{"tokenizer": "word", "encoder_mlp_ratio": 4, "encoder_inner_norm": false, "encoder_moe": "top_k", "encoder_kv_group_size": 2, "encoder_patch_size": [4, 4], "weight_decay": 0.4}
Rows from block 7 of the image encoder of a small image captioner, named by matrix and row number. Rows with one number within an expert belong to one neuron, the router's apart. Each number is 128 + 24 x the weight over its row's rms, rounded and kept within 0 to 255. All counts start at 0. Numbers have three digits each. After the name is the row's rms in percent of the matrix's.
After each expert's rows are labels from the 100 images, of 14976, where the router gives the expert most weight on average: "peak on" is the class under the peak; "top examples" is what is common among them. Only what is clearly more common there than usual is listed. The data: made-up waving flags.
# router: router (encoder.blocks.7.mlp.router.weight, 16x256, trained with AdamW), inputs 172-255
# up: expert up (encoder.blocks.7.mlp.up, 16x128x256), inputs 172-255
# down: expert down (encoder.blocks.7.mlp.down, 16x256x128, transposed), outputs 172-255

# expert 7
router.7 120:125134162118137156109144110131108153155122110154135134154109076158138146101121137135116126152099115166168095136067137182126125136115137134097093141086134098162181141094148130095112139123142132126132092148136101079136165134115088123126140086149122079128
up.0 100:127146133085139081115122128158120210145115142144130131086104186121078093107156112155142115076134107115113129127121149096080118118119127161129108123114145132130118107125114122175100121126129102143117121095135144134121114145101111094148108138101108136156
down.0 107:117123137104106165115073104152151061133130117128118106122142105161146142120123140121125088163139127128171110122147120092127150087157104090139117138119088084144127124163164109154148144125128102139113119119101130155120116066165109139126161163139153146101
up.1 093:143131137075133102104127145152102129158129087187151172131179101080118157159175099136114182131146143098130108124125118103122140122076116146103167145158154135129115142106093128129146141144122110171159116121174123141147098120115088126142095120106143109130
down.1 096:105125162132136142105128094114145113080169136133135127128117160178116125126070127126167031135113096131097145153175102119173125123120130171127107124104099137159160092158131128111106144093146150100135150124140156109141162138105161147169116143140107154112
up.2 104:107121129109108119132104142129140141153122113090121151113094120127088116212136106120099143128157157159120169119116157094136127126145138124131149123068140154088083131101117123127132166151135148099153114162152137141146098108091132151156148117124112076189
down.2 103:147114122116128156156138172097126153161085121179124157137114138161142113111160121115125159120109134141105130125143111180140072124123106123161114158101153142154150145127148124124139136106134137109124143104086122074107127118074099065132143130132147126143
up.3 110:149098135142098133110143116136116124094127129139085120136150112131088133131121103158125108140136127144145137090145134100133130117104154084141136138111095111101132095142184139127160149119121135141133145140153137135155115120142162141132156188138152086120
down.3 094:085088113110138111164101117078097093110147104142120110134117126105135114150171118108130118122142118125107139128125102131132125174120107110124086104119112142150156162125098094109143111113126157083135139175154134174135156119153137134136120132120152152158
up.4 095:116102160140123168158163144148171089131142096125097141117116095119145144111056108149133148076098127128119120113099141148117101085109117149134103143114101163124133119138155126139154098164115111129075121144135131133110142096174105141134131132128158102135
down.4 096:150137124086138132107114127100124134104135174107103071092134157104140134130168079114113140191159155120137113168116153193154106151105102153097181169123131129125148102139165151087132134106105118123154125129172138109131140138131133102104114118134135157120
up.5 098:098120140130117159085124143089143128142125128143142122126127157086095111168131149115110153113125136153124121094179070087125133127130160119127114141099148151142156156085133124136130125112165136143147125137124122153138115083124133111102159129125139142142
down.5 108:151141137142145127138135133116140155106105174144106065098139140121133128071138109135123098090108124139118145160098149133125138085099126190136148090146162174107152121158166149107132142147119118141122101136124136176104162133135092118104133171139107116136
up.6 099:112192130134112120135112129113153164152169141094133146132084116118149113143119153122122140092137120151127114123131163097124101104142126137094097106088141146103097075114121142129114096138144115116123087108142129126097139110152127134190119103109139129135
down.6 102:154131141157156144087106158152110107128103112148132095134151124108149127104152104125169080124090110098121151107147144108093153098095163076119139135143148131124155112173120134107121124147103134152146126116086119132138171134124156103077152153155111147156
up.7 099:157101133103110173136132092082162120101093120146112122125156143141125118149103121131131119138127105097109157119152123137138152163148115139177128133159173145131133103110131089144179125099143145103134109126147113142133129104145112091155121143159173132107
down.7 103:132121136113157114122084112141095153133151116092169164135128118137134156153117175129123144116088117137164122116159159113139118104121153103100126094130111162123097146129123156105112106136087121163147132161145137187094110095140142168153162142106152101098
peak on: flag
top examples: three vertical bands; border

# expert 4
router.4 128:134141118138130155124136179157100125075166149132172163110138127134145133141124125113163143138105134124149147123152173170092154115135134148140123106149083123102125161113125159120126130194115139087153141141110118135110122149158063125117158159146105138149
up.0 113:134105100129122153095094114062153132109084101122117095150166153118139144125112154198069090120151080125132112158154099079142151148109151124155168122125171091109115120105105109175126141112135114101134172088082129144162148113185149110122146109128121185116
down.0 108:067115124097110126138100130131113132154145150152099170125152131119114146113141146116140106166114162067098154134145111149087105103138081109120130185140133138133120120165126139105155146130121157099159170124120136144101137122107113119101112164119128157143
up.1 098:144131189154136184136099129157068073108107120135102134142159147121154130163133139127095124144147186143131114152139160152128113122126131117147156147129136140079134143151123096113128095167122122094164113132117175146104131099120135110121109137145107110118
down.1 101:136116118183098115118086093156130175149163108079141134081112140143121123095108159105112116107120129111109155099126121157130145110118139131140112125130095087173090156125091196148115116100145151111108159130151121120096121157124145153103098119148135133128
up.2 118:097090127140131139074142140134119106132160093127122127122146116189134117118084147161154107142111111105141142141083159125143125121127100116161157129193079137160105134118152123098087135121115114069139110134161118153102117110149182142091113147128141147122
down.2 112:140147138117169116133129112139104108092133132101172137146095129128140122129123142124138165125126130129122127117192146168109108165112129170149091094091134138101131150126107128172171127169110151140123143173115175147152162122126071120157159108168126131135
up.3 096:129107157123154078134134120113168132149080093138107118186140142158176158125156122122116141114132159150131134138097102101147131146151185102165135122167117137132156147118098171144133132111144152128136084150106096130121141159125132099111136127080151126150
down.3 103:110109159141106144122130108134143144122108147139143116113114124133107144129166146147121125194117112124111123096162115135121158139141123115133140140098135074108097104118102108127094145119126122162139082086140143134116134174147127140114109129120124112139
up.4 095:144147079121136134127100153077090171159078119155172105159123103106136184124145158109122106108165123099152117116132166140140147153106174135100092114133192105103129128129163128175141163148075106155092102150128119112108167141160164120129127129112144123076
down.4 102:120144142144128148115195156149129112116131103136129093144124122137129149142142143118132127141139126169124161118142088176124140109101084126124153115185152138133128135138126134123141108115153140143086113124135110115087110089124184077146129078167128116148
up.5 096:090137150148119120127126127163161153106120129052113105123126148127189112193149107134133121091117079133139174135130131144095115141138086124135172174114080108134140120114123125123118091153097153126118126122151179133157077117130114134125120108137093115107
down.5 094:134179106130159106135130105111137127121145125122138115119123149120145102106118182111197116105130104113144120119168118151146150113127162097148076068129115115105117141095107166136146144121128113107142131138117070131187125158161133118155110179122131116114
up.6 090:102121106137129152133079112116148156085162153107125126133144117101082123123159083165115133165136127126148136085113140095160114110153116110142125120112185112113152068130133133125141136152117141124103167117108115117110071167086141104099158131113120175110
down.6 092:145177173092100111179092145135148104128128178154141135141157152121112127137110119094137092122099118139113116132129103136107128094138124152148125125130121087106084128065142139145152119133124123175118118115136133096124141116168132093114092145133138095104
up.7 091:085163170079114107087130106168116154113086106140086119161112110111151103141107132118124163156097105089105088155096122141141127149137118148149136136127143133117110129151125094136105120157103140125098118159125161121119160124144112147150170132081103126110
down.7 102:158122143150148137180129125131098162145152154159136159127092162113121160075160145131072116127158099147088123153135102079146089145125197185140117152163173119139081082131100145150131133106132149101135129144156162171108134092121096120058106113117139092128
peak on: flag
top examples: yellow; plain field; layout: corner square

# expert 1
router.1 075:158098153140142116105101162138134143119143151140107126158158130119168115143116112170176090138096091120096116098149111118093100142124129140107114089144121166105129107158110131137153119104140160112141139117129117124134108085116101152130098126094163169121
up.0 112:163146142131147091103145134177118138118105150139111104101128157122144134149118132127167138132127153087107168191168090096096095142115146166128121169139124096114117127085095085153151125135133133118124079094139132170153169103151127134118126140081104104150
down.0 101:157067159110127111101152165150134104172107121128143160148123111125116152106124057140114145105125088128142118090089162176144116161123081128118125114165145117119133149145134194088134113150159084123167139169108110095147089144117143137106097129093146129142
up.1 109:103140118076146114117151145143148116168122095137137098139105145140151113123135097125138127106158078134126150114095124140077120112160132152158113149136135108181156130147109132080137139129109142133089123115124103119114159107130219135136092114145106105140
down.1 105:115072129117129083138123113118155122107146159128113113137132081122137116098163130105111119128085118083138143165146137125141141154103165137108116089127115154083126104130169168171154093133130141149083106143133135097117077164131069132110156128116160113118
up.2 087:137168156145168118102124142124099102119139098127174127101136106154101113138109119153121132161126089126141109143126143158175123118118140122101106116106120103104068154132097109139126108095176136150110143177099127177144137089122169118125088131113163111157
down.2 088:090122113155141094163098128183089162172083132094081097123139118135133118158133155148125131109142143105143094071133110107098164146157135133159162131132114141116110120108127109130111120120171128107103122125147093154115132141149104135121118131117153133150
up.3 098:120123163115124142120095097127146108133166136142138107148127110161176137136172123086129113085147146134130161153160105151144135070125121162151134117104155164122114176117074078181075119089142122128128127130113133140109135162095151122146136131135162141139
down.3 093:126169114116172141184172176136126119108108165136099119126116149105147153132127123135128137129087141086137076144079119127118118155113145049165122093152142142123134102141188194146116110101152151169126112118099113158163131093140163130110127145081141116125
up.4 100:120150169105110106116149178107105120070123147100154146125111123115131114100105142143141140098092141138112123137111125176138103103152172109172105100133086171152160119111145166129131146125128137125150108116152091155115101115131105096125111180112131158104
down.4 097:112151096142145113159112152142153103164129119123080103142106132096126122129133130114141138131119160089127122112120103131166100119119106134122139111099173117105136126130114077098099121119093100123109157143126119121137169126113155149158155097118157121153
up.5 093:172112145100086142109102121137146152115131135162131096128139108141165129123110109132145118137124105141130111117188132113119126113142085149133136088130123087161138091091116114122141147132159131145096134143132143114108110130145120114136164151177155106102
down.5 099:115155113128125137192174161090112126098144109100155159088093137126098124139129153135107139137135112099154153150139102121129117161100167117133130153187125127087150157104130128134146097118138108100129114149145092126145148109146132138121080126169048113082
up.6 092:147122161112137152151126126150145130113115103116159097140162127147164118157145130152128126118125148127110107120138164122086089127077088096168150139106139139057118108114083130154112145155122121128081108159133137135125144097137139124084105061093152165167
down.6 094:164107103102101130082111155152144132160137144140090098155122132117121138150142132140145148138117106159127144118129134127158138124147171115135140120111141155149161117150161158103149117099119151152150143088139122117131152115158130143126145148127111105095
up.7 097:103149125104161124104131147139088135147088099168128133163143125134150098114108137105122115139169122128154151091154089125162113122134102130118111179120154146107143140139075114117120135135149147144112130125063137139119150150120177097135162138177099144144
down.7 096:123102130171134115124114126133144159121160177091141154118093104098147139119136089134136097092136125126093113175137177147166108116106093175125140156093099150162129098116123159136159128119135152128098101125149101140154118112113096128110114111108140113120
peak on: backdrop
top examples: red; blue

# expert 6
router.6 119:151112118135142121135138091113149138139087115106166095140135134115101142130137156107080150108188155099161091129153110112141115125136093103121170087124166121128124109134140181144129124108146116127117171102157098108138139124073146097136137158132166146132
up.0 094:104121134135100128180073148129170089142104138141086129124083183172135153138099143077132129124124103123153128159139123145145116116118116085127127113119143133133150154120159123146117106096132096158097136187135135155112103100148129126142117119171127111130
down.0 099:118116088151120124140091160156137178158137148138160139116134110142079124141124129130114116191149135146175149141145089141147094116128138090096153140148081099157136125161091085138138149112153155146128102090158112114149145145106104133144186157116153116109
up.1 102:080121114142139121141146114120145060147173126116115106149095122164126148148120136160122108122088123135123110105140135124095092151116161171152124139116141106120146120129130124089121140135123102085131155101164137147174134132093126130108129113113120114147
down.1 106:131143133063111136118126171086157182107131159126121120103107150111107130137109108129112195159126127136105123147128119099106153153123123144130127144124126149145104134138143045117124162125139155160103112133074130137108145094154166122098132148146131149096
up.2 105:131142115129169145134150108124131150128155111132162139122116120124133148172123148157124106131126104118101137158143124171119126149120132141129108125136144122112113143104127122113111151155173139157129152137149095118150098101141084114090083158143144134115
down.2 105:114113100107115125120105141124124114126104151119103108114125118162139143089126110160144117109142087153129132094104127082141100089142148137152106172133149150123109130145164130148138201130095082077084090097141139158109170120130115090142125107148080131117
up.3 096:145117071128139088131113094127119139103133126108136105102125153154132120137122157118129125153146157113133130135107083131151094101114123102140152094141058112136143156133114139131156128114125162126124096158144146143146113177107122151084143074123097100122
down.3 093:145172158150129109149138171151152137157122130150142119144115143119123097169113154183109172143144147130151120119156093113113170171149124096137107090140149087111109133123103136148145147148123083144143134126126121121170095126113120114133084161157167147123
up.4 107:151165111165166123127127154113160107078109110140141106127152090081130174114126106100157110168144130131157174147121135122161141111089139149143107139139096085133135134108171108094126122127140147123132076141133164113125090109139150127083153111188115143141
down.4 106:140145134089123144109147124121106096115164104167119149112119120126136147182149091128095106109123134137148087123133150145089102129148080093123123120140144128118101135129118165172093156145101120106142141098138156074131096119142136152145123144148177123120
up.5 108:126161168118096145113173138170079133143128092112144147147083139140126143156123162099097135137115113095148104111157154159099130117169112089144104154082151133151104126135153118132094102181145092127132120089133102093141101108145130074162105171145111100107
down.5 097:135113120122158125153136094093103122127153116142135133125148149167090118097117159191154159143149123148118150104077086150090120166138141122120121108107097127147150147098106134132126119106111164126088164131141093117092121168104133144138104133126130103144
up.6 101:133132111169148145171090124124116095134107154141114119118151185110113070135108119133176101088139118160124104129081126084147132137104119120102149110129106136126141087111148130145132127134145119129137119080129120178091129098118141138108113146147122123129
down.6 101:148135109141134163110100121145106128100104142108114155152098123146146156103117117126078135150150167143083126134129143185126143133115117157172128116184133091106130115136098126132134090107144117088151130125095099100125128113145112120120137175159127151116
up.7 099:131117116167136160097155160162147146123106097087123128132159078090091137126119161078141153135165125128102115150142149113126117127126146150074145132131102141123166124104119110153184168170123164120124144156157086117136127127124092115127153132131128130110
down.7 097:141142115098163066142126124139137111112111151145144137135136154133115124126152130196114088160119111132127140147146094123111131135158120125126092119083139119102113109138128109094110125090121109117111143050094130160099081108127140168134144143144159091135
peak on: flag
top examples: blue; pink; plain field

# expert 5
router.5 071:128112149170111099161084165138164147109134111153095131138113122121098117138137133078137125153135153127115128142104154134091122141132099189127157150110135099106158156117129153149098123132096114101105114113118147110091101113126116138114092112151158143123
up.0 110:142126142120170137150143121101134135135117171138112145117122095156120141106137129105133164114135140162115125070152132146140138107158106128145094165151166143119101182137165140130124137129093150103147163116115106134148150132128139125140109112126127138140
down.0 103:119137155136145154136144143194122144100125115162159121130125152102150136149147082141097076103120115115132158165126103130103119136153167194119131104125138154095120128135106124108123140045131102142113088118131108090126124134128112143133111107117167106142
up.1 118:138122105133141114105168153106106109131140106116103083086134115118133096078136110128120115126112135125126092107162069102088125155111070117122139126079138110085108161140132182145160154151114124106111123156104087127128114138141169108118166112110154086160
down.1 103:115124122120095130098152117172169204132127139127121143120168142139132164140101134102112135088107134086121116131115184175144148120171161133103104111130191147193145139144104066139111140089115139120163142172152164106099122108160133141084096121135087118123
up.2 125:172156125115112113109147118103125103109083135120114145103114156147119086101111167123146099111114116128101126132120145158106125111172142092156106176134109105151140098138114108105115149102125177122120107115126144114150154145162168085157122107165089117159
down.2 105:106168157137115115152160110126113133114115112135147131106156089162115155111120111151136152136123163146117158164122140152152125123122127207091103110140124132162155149162125139164104121173131114102137126088102160140090112120103097109131119121147150131149
up.3 077:082115103138104135129134116116162104102129105124121129092130146065123126108123080068096104145157122137147108106164111070112145125129127134109111159143092110082130085128102156125112129144130124096121116086171155122121160116123168153158138118126127127108
down.3 091:198158145115133099097119130129127149143157109121108102162152120138140095131167147138102114110129099132155092101133147130083094129139131186134139113057109122108124108157123159111127124136166134116125145149107119111128124156103148102126162082109096126084
up.4 121:105137125128141128132133137148088080168143150105145104112116133112121122116081146138129133095156120082144119084146085104156153143130168119123139161137113121106133093101125108092131135119145147148136142127111141153163140140125133153127129144131128164135
down.4 110:112095130121089105096118104139136118139168109112160135107098113105117098163147121153143137145145130103156162189137181136104084131118116116129151099151091157131110133101069112127105105125108165144124155106128118147100076127134100119088113116128110109096
up.5 080:160155123153121178140175123111162161081147149109129145136140067150134139118095130143105137182142137114117140141127144170130138149139116174148159080139138090196134157084137141159104122173163160133123124135102100100117141151121101106108131108110164149131
down.5 094:079150131136161119127129149108113122154137131107150128129154149174114163126109130165149089117121130147134129087153122104125112105130145112093116104139127136094110133140111106086146163116153128147170144126110124146126130074118092194140069150143110121131
up.6 078:135169123148098118103133159128109178165114133143158091128098146138100151114152135072137125143142141161105182138158151148123108136145111163102129099117132103127129132134101116168147129098151117126128131164086131135079099152121129129150062143064135116132
down.6 092:104097110126117120144132136139139121140136113112116108129167131150143111128128171119113157141125103129117140088154114144134145104131088130146160106141165113121170148120129139125104111113091138122136119117146161120130118149133131170144163136105164100141
up.7 090:134126143133114082137161150122134082107127142134086108138118109155146099130155136129147111133152144114163093132111083147143127167101141083168094091119155140121136121127186108112146124170077178133129122137134101125114089094157118093142173126146113126150
down.7 097:127115165154147160136091105126157130106173098133139146105118110134135157110128117113100128098148142096082148150129130175144148147197126147105127091166116144148125132116087133135130151119150115153118145155131112093126158119110128141114109118116152113098
peak on: backdrop
top examples: grey; corner square; layout: plain field

# expert 0
router.0 076:183172138133094112119113147104122103135131111116074136126073114111146102104130154118137108137126105113138134156111160152147129117135130150158160099100166122116119098171161133112131167138129140106096073118133151067144115114139138128136166097137123163113
up.0 092:121139143139144129098127174094154098133128106121143134150131093114117097109135142191123140143108147145110100162144118152079120143196144132162110152103085128118134177115183125101120161133109085175145122136154096158134120154114115115142103170140158103125
down.0 086:131119139078120139089131113155176136100153110154096131109135137094121094147116094160158155149148096144125140087127125124121148106134152106107160150141175129149164133116107177133160117092126155122089146158148166099104154132121120124087151063129103140129
up.1 117:094124154103140146134138151111191097145108123136108135130137136163136097092092111143111152101155100157121170117119137170149125133101132118115133092127123134148082104122145156086129164068128149142126085086104110135179151145093135105159112076151141153120
down.1 111:129128088134143128114099086131109146116099133160132157154114140154130137119147146139129086154152169112104119089109135183122124141109156150151172142098134131083155109120171142157110076124148145138104145181070121152069130121111123140097161132104118145178
up.2 095:084098090147085113149115100125122125148112155148079142127160106150080128102147189098122133117142104116147138112116144125129159113147145150119132138123106139124154122102164096102139136123159114131096129120184133162118101126137159125130164083127098121132
down.2 099:156083121188146119153131125117124103143086148097121113163149129112173137110128105100154080170090134145128108105130128145132154181122137153108136105073099152130118132092123180116117098133094101150086154100103140141117138150130075156121134169111110139132
up.3 101:154123155079151147101186141143125113154145125131171156123154122161070130137094099154127150103127121151117131102156122139119162127167136095125106157128124143109154104093107086153093172154141148141133080146126082134119153140112111105114144190122147136123
down.3 099:101155156170140106127109134156135162154143135153160098119093142134167155114103135120119172114165130102151134155148134099091114124118113120148115141119130125137126148125133096168161116109139109116151141134127119081129106158091123139149106105089127101138
up.4 087:096116132117149113133104149121076140083160144139129133140155124154163133167139160111128119105102121120144109110153128131131150144129132113093097116095098148157138099106124138144169106178126136095070135154141102125109134132123123084121127149133112148097
down.4 091:142071127113150133121114098095154110137157120133144078133124103109095131110110182138126109153102125094101122154122127121140143143161145132147130121101128138107145157147139087130103147084110126155115171148130138087098092137115099085149140119099172135173
up.5 112:152147164087102094115122132106146131147116094145112106165086089149137131111121150129083124131128142153156142171138116135108113102178125101100131167160105159150125128104142145168126156110112119093130107106112144149145116121121125095137050126120110141106
down.5 109:133110107133121145115130141152145144106135139141141206122154130101070119118151078136150150179104155136129144159127094149107127145164138160137099147121112166150127087119075135121165124143132165141128115122140106104077153141163126128102156134149136109136
up.6 090:179137109151133112122091098154149162152147134130156136064121111070110141141122150174133113138107153093132147116102144141148083152182089144161125145128120103108149157143120129125127162113119059086164150137126141126138147112098087158114134149139126151096
down.6 095:077150133123119106127134123165046127091129088092128151175127112128132140118095144073110124098144152169108111087106132131120176156134123155097163120129118136140128103089165118114104118127141161140117132115172092161150147162145076128112112118126131088149
up.7 087:106090143129147176139094130118146112138125133124157111113114139127162110181128090145151105158135107134094126099146096138144150121111140114166117109145142162167141112084137141103133173118143117127089119070136107113155157108132133119085169113148115100104
down.7 095:137129104108165102140170090120153137106150130081125171113132147135097135088139137126105199117134100062135172124125119135157121155141160089114164126152105100099121148143154121161179110100117152100112120129117121185146127110098101127184104156128142142164
peak on: flag
top examples: black; plain field

# expert 8
router.8 123:084083154130130130145100122112129116132149134128099163138108146134118141134100131112111128109107141154126146150087166115133083152126115114118141141165117095157086132119106109125099138115102090122133146121128140161137136161116164118105099085098097143132
up.0 089:125106101147134165128176178146185092111127119152166094105123087145096159156098147112159141120129145130156133149112168126132100110117127136132128130138119147074150180111121108157103158114130120085091123157111112133138123098113127106125093098125138088130
down.0 092:126110162129140125162098146108108110133104102105101133148116150098115144186118140124152135109123146138120084101136094171171119162102059154134128160139174115104107101122112104129123095120130125113104142085112110172107121116141113138146121099170140123135
up.1 087:169194120122124161169116156141162143076123115200169153131143159099143069135138113137132133106124133110110055128103151100138143108107130129122120122111123123126131137114124134165155112123163128129119126170080144127135141109170081123134128145102120129137
down.1 092:108123166146135122108142165143148137105142137107146115123082113124088124128110137117120109100136110081165140115122145135120113130146158121127151134106099130088135194130093100160109158151127107132115161108114136111101086097093103121165104156123125121081
up.2 109:123185122116158167118144157140100145127192143149138117113117133139155101112114153165145098172143133117101125108137107139138101135087151174159084110114096097107146136133143118120154120139110161094119127089163113175100101106130122143120166133102124124145
down.2 119:112130136107156143095093124139128142139120140100105166078145123111153113163115089088140135137135128153141154148181110117118142086162086119101134126137077134094174128139142119136173105174117173178142091141098109151079132169051091122141119122164141121103
up.3 113:166114140159125162114153205136145147131113115107157110145114145148134122151128142105150175111101147121131106107178116117151121158130146138149126127148142108109103145159078149144122112177161093127167108141083109096148153166085105154131139164137085117100
down.3 120:158114187121127121147138164095132118145111124184112131095113119130109143110121136141103182115133168153116111136138163150115142115134086142108113113150136104161118149097128096153110152136080157157119096114154132129142070125133118135136101111165142157140
up.4 102:140162103161097116112127087146106140102111108123157121095101126185125090118117129133118134105107112152116122094138135135159111127165160152124149110109115102116140094150152130123131114155137077109105142147174149220114123111139096132162110145125146099140
down.4 106:135105164157111123169124147080144136110131096135128140138129160094158148120172133155095140107116135155142129148122143134100125129120121091134117120184112122123099161105150134142102163071154137108128108135133112134148167142149104114118103090117095118103
up.5 091:101140115151160118118133119191122125143098080138129102101126124112127127112148107119096148124154132103119119088135127157055135143136125089091139110116144136126158115114135172121134107094096117071101143113160126134143112106158148108159154062084135159120
down.5 097:168109167117091146161116118126132141103156107128139142158111121098166162123091118095133135106131133150133109155121134145149167106139152220139143128086114143112144152160110138155148121071102147126115146104124132109156172090125146147148117110117092150138
up.6 101:124087152140141108113121139153137140207136134139143136076160142152148108139142125144094135078156117116171118144131097128129101130135130120096143148123119132136085105120113131134129137156102146165143129158154108131136155116096126148144131164149116117153
down.6 098:138136122147127121113127113125129052134096103146115106152126135151103156120092138144104138131101125064097122115145159163121132110120148101152101115162137113144162094168180134110153132124096111134115088110089139107131141168116154108083144073069132164118
up.7 106:111127076127140151133134183152132135136153165077139144113103137123143088117115138145161130106116128093120107107156148117138112152116108175152149129129112148105115138099140135156104099153159122133137139145102172126147115143099152114134119119133149145138
down.7 092:135115111109139155110149093092093133106112098148117132107141156130115159160122159130158140145099150144088176160115123114087165094119128114125088138147162148123162121156105143163121125093115152130081115110138168151116138103127145145141107075119074111119
peak on: flag
top examples: orange; brown; plain field

# expert 12
router.12 106:141142126138108134106099125093140158122081115132161080147116139127121131134168154098149154132116134137132123198134130103083116089126172156131101096096171160139148097124155146121162121154148113133106095095132098090099153083165115079154151164167142097072
up.0 117:085094159143123175163153148123121108097121142140153123138116136140108128123122148099132095149129113142146119141176127088176109119120126172155138104095149093089130168174138139115153140095152081071140150106082146146114136177111117146087104137132134114107
down.0 103:140143118132104113167097135104117158104155148105143159119099165092178146134140117139108149079126087147106130125116110114139164113103098095153178174150128167179136116134082116092166148119122106121140100132122114134114109080115184192168100148188130121128
up.1 098:095097127102096152124177107124123104144174132130144139118120140141117116165120123115146096140116180070113103119143121125131133133159156124115147137132088113131137127156132144137155134148152149134134104159138125125101111137136105113132162091144162092129
down.1 106:133148119111090121106086115142132177125133144121120178146172086102171095104145138140130103110151116153095118094138105122145098120099103152136103136084183167132117164105134100117077124103127122112155131099144128154118127133144124128072131121140098169171
up.2 110:115154138137136122164123140142106131107098144115125179116114105132100155128103081118096164085129131136142119076147112167119179122124120129128105153128152094170145168171179159144134168148123161118082115132092149119144146104147117105130139121131142109128
down.2 115:146162076145118134127112112115110119131099068128124124156124135102140089132115134134175086164138167130143099188133143101130125130095108113115095119117119120101113092118131098109173119142128105124117116140153116151103139127072182168108123102116133107144
up.3 096:152143100153140133107120128149146086131093179169133119156110159148166111107131118086098123147150106091170143141145097112131129132132112106179157127149105131154115136108170111126104126155093157152134110151144143113116124106106144142141137116112109150155
down.3 096:118101139074143152093122155070155137152131121113129134120107107169105094158137094151141167103142152121096125122093142150111151145150163148096134122134145103134139181118135142174132119106154103110138127096157113137162132127146104093117117163143112113098
up.4 107:110144108171101111227129095097109134133133131151143127131094149130137140129132103156126155122121116168134115116188130107135152124157111147091128143107123134126133118101112119132166133141121097147135134125137113160120145127164127117181125135115058146117
down.4 110:088101110101179168122080156165130139098104117131142105106146134127114181118148113160132097172106140154143123152101131066147101169132138117159151149158154112151124123127111116114136126125107184112099140131140118142158138151106107164112144123119179156123
up.5 095:125108120106074106134144131103065115170127147126124133109131134123148141107106147154136116122110094084155110111122085114143122144138101133161137107100106134126122163124145143096136142134165072152147141146090178128173089151120096140125109164122126075124
down.5 098:145166181102094110133165129121158077099106088139142111113102121128126124132119148088119147167106164120156138111156118174150087127157115102152094154162098094140120132126135131122139143126139146110136114115160094118130126142145123111137117134148105119101
up.6 098:121108125107098096132159130100132102154133175133151132098130122114112139104112128135128099152134090197138090059129144094182099114099119119111121122155148108133111141081145126132150112133154160123124120152104135149123119108130160133132126103097134173123
down.6 097:110109134131180104139106110163113134114122129122124130136112113104120122131099134145121170137119140130096122116125146151141107179133161136143163144094117132143134108181110133123088142122069106135141110119091143123122142162107142138090155112134135115143
up.7 099:165136134168137119110122175129173117121103135172101113139100096180148150104131143142128110155109148134079141115135136165127103138144156158132121157207122119127090113139091157148112147130139162123107094145114137128125138127108112127132112100131165107148
down.7 103:089113093121124132173099157100124129140122176114109161134160160103111168116136139131147160162148103093145142136124077113093120135123164155148125165086161098120111113143092112164136149119119118151140117111153137114121126160114085143165120120113120142117
peak on: flag
top examples: teal; plain field; layout: corner square